From a checkpoint of a small multi-label image tagger: num experts 8.
Rows from block 7, named by matrix and row number. Each number is 500 + 50 x the weight over the matrix's rms, rounded and kept within 0 to 999. All counts start at 0. Numbers have three digits each.
# fc1: shared expert up (model.blocks.7.mlp.shared.fc1.weight, 128x256), inputs 0-63
fc1.0:449517524508479466492490599551520436434454456567543428428521571485464523545502439505482625454536414550513515545495507503286539562403491554503535505543560453500556488419422451463455492440558470
fc1.1:424487474488436465541615492602429449520474518485587460531621506483493517428470477477417502431461527473499410413538604504401523498569478479528449458541503548465592485494456494480418512494532445
fc1.2:540561468520411456505526558509510454552441516554530463463498571510538406494455465539495532520491439525545500481446508576460403516502458481522467456565533535580608508467455534523438520443518512
fc1.3:404518576549523498491584479502488481531494535510557523500553499479505468454513529523428533426505479512496480540519497510348541561458511490468472477543531545459493496529520496516483491464569458
fc1.4:454531497448475500418547481414488429476464428528513483352498471420465497515507481530527530437480582445554421506508483491427472457426449436485557546444501569554499430503573478448473510544503433
fc1.5:457557524521479477491571479496508430507536485560535508526478477507495519398511502468467498477488463573495441514481530537365522524532497413517570531568503522493509542484543545495450521458488502
fc1.6:559515467513526356464511508522524450500497385573591450485529445384449502331612444471503499449514453570511405469467453525552584544488473547479577521432483553577431399669526455570457530449522453
fc1.7:545535469462506512506559484482521522464526464567502556544505483452467504518541483510518534455457490449454426512457515528427452511560452448504542474481536442496433516670541482497468525458560526
fc1.8:471462516546468458479452567561440516491489495528511533474486559525540453538487532541514474449505498464518512435541523488350510517473555512518448495486472484495541469442456489566502515519536479
fc1.9:529492506527468509461549553537471544451474390506546507429502547453515522459567487520507479470559432462503568552525464501273510483498455489551554520495548498466547456529521481559467527506574462
fc1.10:549531532506422457501573569544504479503558415469576461471450517416462496520508551531432639479480433450561537392494425480452509480527551428472582497527436622479461463483470520551396613511633474
fc1.11:578570571487494545390477446512439492446496473589535532533485532465457478481437480526447431451458565497518483555438507450518367513482534418577520520532532464488509514562453504486430469455527545
fc1.12:501498405451488499450610512481509542524485457467415504427579465466492529437545517583483544480502481515568404508540476522325532504487487475436499577575497554444465433573571533489504503486547513
fc1.13:502512472505452507465482404483473532486497447540537530443519567463530473456552394571519484515489501448498561450447458478444461537406414506470509517441498505627502439457519484517462440472592473
fc1.14:423507421447532492478489534533490472518504403527495479429451506456412457466539499588581557514468483528565511482503414487405432566486573501526616536446410612472522510527524480538448515459497544
fc1.15:488493452543533383504571474489435537607472426488541480451525437469473469369567493525449547494540328439596473575605588502464466459556465446481542522502456617464501476459621491481532519426577518
fc1.16:525517546444516572419620516549574439559555397521517519368449470494469581371485486437460471527498360564512434495588565484391542495562517433513497453592549531416437544591557558496473557496571479
fc1.17:466503502579461465492531518535480490512563486463598474515533502514532482442550510514519510473534407568521481503520483503364517484475504422490548579450487535492560467436531510493508529551527487
fc1.18:476519517555446505473566499513462476515518529525609486534531523486551476466533560507485486460551519489485473536495506484371488550458466450489491435537515499515500490516499505484478530473517505
fc1.19:526523480524505505500592523480528487525527496532562499530526483444500527460501548514497497469540511493462485499458509527369502525522491454510526496558491514497474479544506486499482532465500503
fc1.20:454507473428518454442552392528504477485389494528557520419533429433438445421477478558448497457497478570526493553386415541373524479420464560488551524541587539452491384528413434448460434582638520
fc1.21:500559441488454477502584465488522489535532421547532496496580538425506530471516479525482508492461580457504511488531444487408508463551491511564576464480590548477468477549466539524452510474517490
fc1.22:405508544603522478522523517537465433469506475492541478521468469503510509455552551487519557465546441461489501456522486471355568496526464484491518470518497586480453477457517552510460570538550477
fc1.23:501587524571457501495559486474520431485502456607554511513482484512494544457537494490518475458558481506429470510457538504361533514544427446554609520567503518493493511486488548508461537485487513
fc1.24:569522387491547546442492530469528426441479477616468463404482453426449576436465418547585554413478353450560535508388423508546458557450490493501558476635505511472496556645473457496391589532551403
fc1.25:408532436516436531451535521507431454439469452519500527479521454502579516453527601526405537444510447414560475445472458553364551481443489543474557457529498578497511513488514525541473526462594574
fc1.26:515582475526447501527563518517510401493509521591526521529496468496523561402501485459495462432517467572442433525460591509343508504569445427532577470562493498490509505474512537460474538470464499
fc1.27:499513489551480450551518502585457434480511430478587443467496476534483558490537575508515533449582432523518512466500464454422543470448483501525572451513452617457518474463501524482413510575529484
fc1.28:452482488535460447456461586500432425459439483580515525547498490476500556484554507510666559509509399428468474534545517488239567487486408475435585458477564566521453521551515491485533464548595404
fc1.29:546529440513552495449551499561533451488504453521514425444563449430479498370513433555541589433524517590469482478434502486464516489499502485479553485493525565440500407576554413503463485492599462
fc1.30:525502384558545412443524644562526498508432464539478490344581529379472486489484403539582462470502513561565479437431509501515498532531519492472501558526483455519521458519393460502417538515515431
fc1.31:486479461486425488474546474489527496494451501517463518443504511487462529477443425575513435496504497461488474454494516526374486487504512539520466457577507480445486470524460510485485519496598540
fc1.32:546503478446537459502457475550555522521498415593530531437528549469472478459490518525496532469492424490484512485589439466419540490440517508419477521514531488505473490508499453585445500536566412
fc1.33:531599463492487454326623468512434538562478562533548435365469489512447493460505440540583505588492531511569499516546435437260580504487555509476461515522449541496540402568496458437443542461559443
fc1.34:500531507471513481457538515432514461440476474582518553470465505492439517454523479516536481456483516530456500547451535518420473518541465464551566509526525464502482526566482507515466516432477493
fc1.35:537533534632526451515447466510552391478443457598518487420477499476509496472498410586508519373500361531581567480456471516393525520570378441519573577444536528515563468400445410543405516441501494
fc1.36:508556483543491492513578509486489466511536484558563508497498487478524550429513511487496468469554504506465494484486526503349524536531469454509570491574492548517504506513503528494470545460491483
fc1.37:433551469500513381544617541495477492545437416525574467476609523507435504453514460462547553412476472480532474451370418535465437595545535512535471556659434625434474500641503495351393542512490530
fc1.38:439485473479526377464569526518548407476474412535536430466538470413493534442529461545502517468512418461554539597550486459318570473483405431482512485545497519503490458565519451516425542555511402
fc1.39:494497477554405533526549521492495495579480426508601519511531511523525495496533494487457486483579478457554492568428486489338552551505467488493521401578474506505504525484435554479511516442456498
fc1.40:485449450401366506550658578497524486506503486474480472438535522454522604397555437543594501515437421582539395471628543523335637478543517467502649445481485534430472514505493562433506422552574508
fc1.41:456479392445503488466611511489540494568505497507469482413558433452529539383447461518568497468546505541509468543508491520366573519522441462491539527574456567468480462537512510453497525522530510
fc1.42:409452524469507458484593528497415441470498488494515487423633489446517531478499561517536524462444383444565416517475506494388566514462501485452495529452555625523486550471534435501490527511613376
fc1.43:483485518531458556548576482445546442564510456447546458472544506448415452389439502479535569433538510508566477458535467470232541488489516457492487580543495526480560473473509516478509545439560450
fc1.44:504472491489369515489588508522460512522478499550460540339494531432513512442440410514483460442421531509554384432352540518576493453545457479496568519455482574447465488568591499539468530564495489
fc1.45:483600438497474461538571522506436531534528498512555477417535516440422485485513488523450464398449460526509497447572506527409496518445483431522482456550507553504491385432470479498465563503510470
fc1.46:498506543426465441544543476597437474525494456543527448589521531533536521363602471504505585484540561507582482487535458474397478531458476431460525600525540560483494445503467504525399512468524509
fc1.47:426493419481539468439520530498497441522563484515488393481445462482507559431561473583522556485471408536543498642493409458359518462453459491493489479530571454461450481572504430590494467539600433
fc1.48:491491445531436462396468462544467532496516435594455442474519544485478473456528453542542519496537554448562517487550434477498453454437467495502573569529573530494457400544539546515525529585528474
fc1.49:446538479512440523601620483521421465498522457519485590260554488425462453450502513535647490455507516486552401441439478462547505548529518447461624549591472591499540482582422530482463575486537433
fc1.50:383574457570516392523529519463525420583563439501564495476579440463554493395354483451501586401523429456486452435509511542318499510534515449536485548533582508514591531451489487499517546483528484
fc1.51:489526495464598443471561489495491488504471501566504514499517478491480474429471531504511541472494476494473489516492467514380489542544490462505533501571520511487490522589516526527493549432494506
fc1.52:514520453494462443305492531459488511502455408573498449519523552515480529507511472538467504483452584520477504510494406549174529453549467487461576488498556467465449448516591507454469532592566512
fc1.53:512555449473481531498497522508507438457562439535631477511537501468355533486491469440520495465532497543557558543472530442370500435469469577583486545508494533499498475477457420593379463549469452
fc1.54:455505525497568511499575522475530490469522486494514537562523454477489478440586531495517561437524460517505400493511542539309524492552488457486532540505508508488492522519537491504481539437488477
fc1.55:480472601487458560527501458562386470466473501539395511408599497461469432514418502493415525368481607422525440449543478488296469517476591330515616540495544466418452510558465558504554609503571539
fc1.56:514546493510442392515537512536443487555423421563543473442512527549559478466508456505524447509500477476564513452554511491394494522516486535511509495546435637533540508578547536567373572507525502
fc1.57:492440458504505498402619458503422485472506496566531448417498478492426534386574489533432444475498495507524513541496500557475559577476451455460541472667507503487459443557572517496477476512555441
fc1.58:439491565543501546516576531492484495480508423493553507438545468458475567382508533508564544575597492536471417456524556500336569486463444524547538472494459575468493428487451461454524510479532504
fc1.59:449517516515448490553599464465480456556511493498549511541529483494458489442501493509428520415530476514470448518506452538295507555493494465432596483588458524467496510558523528481515553477503473
fc1.60:497502552524451463502544487516465537477527473503511487446529526460485467476511517549589531497506563480501518452534467503401535539488513497509514482558469546491484451558448523511487558525573499
fc1.61:504508501542478521497600504484493485539522443518548489488525493466516484437479529536523483462570508456483530461473484517345523527516515488509514491591476545502504470496506520505508558483538524
fc1.62:467505474456436453392576624459576415503483397538693511466378492453429501411553399462573587436523404481496485533587414484297511415502471524458573463502513591370433455634483539491539535600597529
fc1.63:474525472498549459499567520562437493485504450535579511462532429471527515432520532520450540481526508492488530475544458487440505495531518448505531519513516570515469483499555524506429569500560466
fc1.64:471519494476501532576572525629436394509482464575518475495522450443461533417530470572673538495509519553474413468499507488378509476541552552507615476498518475558392468506378507435525508520609499
fc1.65:510517429422506485358541525415558460476506343528536496465483514494547512498599463509617545461495446523590466500605411498330526383586412494521565459474527553507400508478495458565474523515545457
fc1.66:522500500393437498418460556517444494471480563548622406371529504474481501471460510544547515404461502415618532557536500458356456534494449508504480518615599490517519533539500408570492568491555552
fc1.67:428416432484500406519566558512481478526514482573494444328587479378522475445512511601502564421532524429521447551554508613453516453454438477465622453511556539506416391543570492544448494530553370
fc1.68:560568434388494353493461563549480484459488398553578504399458489461455445393523526511547501456505446559477463446567530485401469476470546449490519503554490592539428474627552512571492521514519465
fc1.69:381468496513551557437528461490485468558537422517568491458530525480421522455540449538485487515564513510537455512508402520325506505540516518524622479489449628474473399650549583486579527489420535
fc1.70:382508566560556452460575466531467483490475448554518475567529450495433451414510569526522523435412466561520449506496469474415483495493538350504533508503511571480510426490497537558506499412562506
fc1.71:510574379369454453418448467523497525440447376476471539591442499484447537409586430484413458565508457546502510479424592500402436476487464488500404551400507477475524509602532503484478470470538405
fc1.72:531488486542558558607484437482573430463604483559596442549465532521489523470575501553548568483475476506481510527486514520294481518459462448438450511555552490518539532491499465512476503489488490
fc1.73:453514485549415524461642448469456506543550506502589566537523465502514499465532503555437463472513485431478482517515477522298532591489514493469574507550456587457488495573553563463500552473627520
fc1.74:503537482501493493482572491498498484498514517551513528505519484473497538458500493514506501462502487492493460500498531523359495515519478460504518475544491504487474506553514507489479526450526504
fc1.75:487528466497450444588613478586432498541455394489546410520597459524476445411515525466475545435497526430516506516527468447372527439465503439511544479467497548534491437492538465591431569504456486
fc1.76:524549537500451515486614534530478459570518441554570405567501546478530486402477452568667529466484529502517482512559430454504469536427461503506592581541523629527481449610458490533517496567516492
fc1.77:443545541443497515518620477516482543481576526507614454685542496476499605484499544465480546426457501443475456442424578515362503519466508459492468471539512541517538519462503513422467514497588476
fc1.78:522495491529492443536557491522463533493536464498566489483532494503496576521518558506454527465506476450507502459496436504416512538488495420434568508531507507488492495613507465512442536490494456
fc1.79:562530385505501459424561540523515497513507444553512502480552494495536440497542493546525537414475481530584415472521503575433478546501501495509478547598543490491539423531497478501427545558550472
fc1.80:473485527520534523498577493565469411507517426652518551448506562430455449489495425569594493467506542503597540465453493481378458546454494476465610487507441564481441502520543562545440581572499509
fc1.81:524494534496464512537588485557513522532564514534607511435444516501407582394476460508530461479562470550486524480486481521367489511546485475513556490562532528495481454526487554479492547505501489
fc1.82:462528516524505488513578519507488481500504501501563505530499482497494532430561533480491518455524458520499446515528536516328531516531492441471539495520512556485495499496525509496486547466480503
fc1.83:481495532495498480481481511582558400493524506560566513516508544495502540463503521529421550451467478527475534508531505468362507495529434448474506419506528458495480527551465512474465497572538484
fc1.84:487502423473467520469632479495492523544542490496512528478549431507486498411570556505533561469514434517518477512557503546304614502529505454422529522530479580479466432542554531492501576497534511
fc1.85:448575592534379538502490417520496414453465442557629429363486544512414496474466478500456507519469496531447477519530457489465529484500477470545582618531546485420490473472513475508449441489574531
fc1.86:505524466557549481524544520554507461579539464524578465565605456543535511470544443514484529403559518573523511485487449506421456489458457492505565544553524580552507463514517493480451455457551456
fc1.87:432554515578517477510566510554466454479571462453573470514535528526558503462447541498523515480576465551501561521510481485438530514486445480560585495528579546501521494399494454530475493462540470
fc1.88:409549531456597468489536557539435481498513552552536470441502498458504392399547472542557548431476499450476459463521542539373514520505508427512609468557469524464471437494454526522437591444449495
fc1.89:431574467520505456558579538585421426492500488480405481454513480475507453413443492495583409469434485568561442477496597517365489516500472470545580586542462597471539480499474493505483575461463543
fc1.90:527571434473417474365597479483488444444456433513455498522458496561554462441551483520530515424535473500553495520495474489427498496463456424525559463509527508590498497586548416565453485478469453
fc1.91:496494429508484411494519511492522501458521419475445421499512502499482448475512527526500550392479500557556417507482467456412525500355465526462546609497491577460468451599598430522503466596572419
fc1.92:506494474456522497464555544479495511505519429482535454451549489457485510426450454531528527457532485504524515531487500485383502509481510497506507492549512521495494419522488472489526518421527482
fc1.93:503644495614528506461448537485481507492494497562552461504539492484499529501493554466377434540518424482520431450469496473404506554490429487539454504517530510457504561557541570509530481508519489
fc1.94:484539583504474490368552512526440411477538569546560493463572508507412501407523424527423476416455570480485540527583429496415537430461446479479557502563473530476569469466539455622384541564617396
fc1.95:468488550560464532513550487590433429486510461551560556456543488432429499382528472458518468523486548521501439466551498461343561488493492499465533447455452518483476482532468492497447607444578458
fc1.96:479541513507523465501592501494499504522501444541568479525504489487491487449501507479480513480530488505486494489463462511424508526540505435525521511561542510484502512534514505504457515481507509
fc1.97:522500474557371485507543505485516472551471476563552486417501512536434475416556490572553485529493481528566464502587423500365475430541459507550571457542533603556559506547458431507413538490499484
fc1.98:482503483545434515458493508445439522456495493567458499314463463538442473418539458554531542445535521519585495432538482556411475507463509554454610526505444507421419492522539455463515537588539508
fc1.99:350397645567443500563518481460544541528428418482431486440553519485513424383559459492444522383478513429576635458556437487440523555494534492592563464421491576425541455480491465575460519424526471
fc1.100:428547497447464432532494526496437561512433441546569562362525521478437511453479433479595509431407498461510499481497472479521497452467452488524494492478535525516490553433450446571395450431548511
fc1.101:412501451502491513588524473496441464511552429518549487454543494544538488461488502494449489420523466469535410437512507538348456470484459522513431482563515541464545465574464486521408569498518477
fc1.102:591507515535476487498541434498460441510509530545552469490506500480519550422446576503515444473461485514524539494570496441492476457484493530515478457615498511550429467544605515550552486501429516
fc1.103:570535527486420478580516551441498456548601397535528465469469492578442458444435482536477543499587420424520553453548513484442502508515477491455494492579540569509495557566503559535540612474513491
fc1.104:484573520513422538492548497499433467538487466558570515625546513528540468377497454518465462492519541517507462528542565572373515507419467488517565492470451518418431416538574524513518542619594471
fc1.105:558565499463487460496543497516465516441492533493454438363564453493471473390489412477488535401531459540592454463452559518276626518526485450499573549481536506428433443578579456499473579513502431
fc1.106:478520429586482494460565531452577484511540420582557542420508505500495456474480482584554485514542472504522412529569388521352468565572522488529618413531469578502474427588515473462472512482529537
fc1.107:481471490491476525493564504480514467543463554501491535562524492494462512467531476525471540403508472540484468534519523529311510521511490469433480444537525525487481468529531478473512532515555478
fc1.108:406529481507461527508527567584421510449493503556539522468490499486498560448564464523501499442535409488568502501490518513384559500442488486462619504468509549504474504468532510509415515514529473
fc1.109:522487559491502471421568507504507439498496454574544511478518508472507505450445464542573481508508536519485513513496531489426487512532508510568476448517540476537462472515469507467478488447569506
fc1.110:489448447440535484496531504521475497503488494536509439463495504500511520448442479517554489473543524519463480505514511502451455535470463524560516466545462526530507475459491447486491517533574520
fc1.111:442597353547421533467579490538543431516463502543577406498496513512506573386412482564436488469486440434532616540531414501366482473516438545539591487481570497556481489552491512545485487568583565
fc1.112:483475452467414490441615489542518523543481443523535427486481464474418463452539462548482513591503596538502454493645395488325494552462566553480542586586535574472499452569544479627533466506558445
fc1.113:508498441443479432559508527563460458436444412556551498413533524498473479435456461445557492437477451437476411476437511485515538405512490498466545530538521533476513480583489514558438546518496502
fc1.114:402524447620472521617530538475491517502512461571580482453507480546434434529558529475536515472493494417487412464504424544343488538493517564459618436516539483491503508583542466499423521589504482
fc1.115:447515466588472492451546541583411472547485518486450484350545484445463467504509495489556481493482423409476569403451516433490519504571493445481502504514466589499570531522434466531492581544545483
fc1.116:494551580537502510521612557474484466501597509524552550592495435490479544365555544440526575437551519555474403472494582519275585515563491405479555495607525574451467462517511550484431571370548488
fc1.117:534501475452529507503516485454468541440605436550549469427606503556406466455564472548603459472555447493573501528436491527498472488446573519523496534505515542435472456527433508476437470425503443
fc1.118:494631463535445469474639515523583449570548318508537556523519485492490493499464426575459505467474499531519494462510421499459486496493472491567525462523531537533450517515479505536515520566484563
fc1.119:500568542492597394389509500388502538456478414491565479434458473453504495534545451470518561548513524465506478471591416524269480521456453543505503569555552527374455432529606502537513480501458497
fc1.120:452514529531500411496512478586490457458477518536595417416543499458481493441558441524559422438452423458439368424442519503447509494473497525480498488531548540511502499504472481535413487490552418
fc1.121:469493434489467533450607515561557524575495392545577494508487488459521550504490508558620483419524487482458450423524420545358484580500480489505459476536462507525473399493502491486492547557529512
fc1.122:521553497469500520508619478490529452501546494582529536512524438483496539394512488479507507442524481548490436529495590562306509514564484416480542490572497533508487494508540551464460563388517531
fc1.123:531559539535478500514556512499500451499543448539565494531483477467504539499495521510513503479522498474464500482474507496426464485555505475551510437523503504523504538486476517509442507491520515
fc1.124:568542521524492463566558528508461423492487458554498537399485461397454513395515482550563568422555483458523461464438505459364542455512458558505606471535535533466451489525418511542425505502551412
fc1.125:590507449488436408445612491478488486532505430517569494423523491521565514433546506469445512376486545495521555547467473567250494488486506486515620523540488466523482450539576440584449501524539496
fc1.126:502507507594491430473525564572424507496527433511563469488476514406537434406495546473540511487536470457500435515519565475419472423517473486459474499432488514522476475421571445561498482558525477
fc1.127:496523456511566521454516559501503470435476465529497505502481471457504528420535559475567540446498426530500474518516544505359563486555471424516533543521532499512523492476517513515489551459469474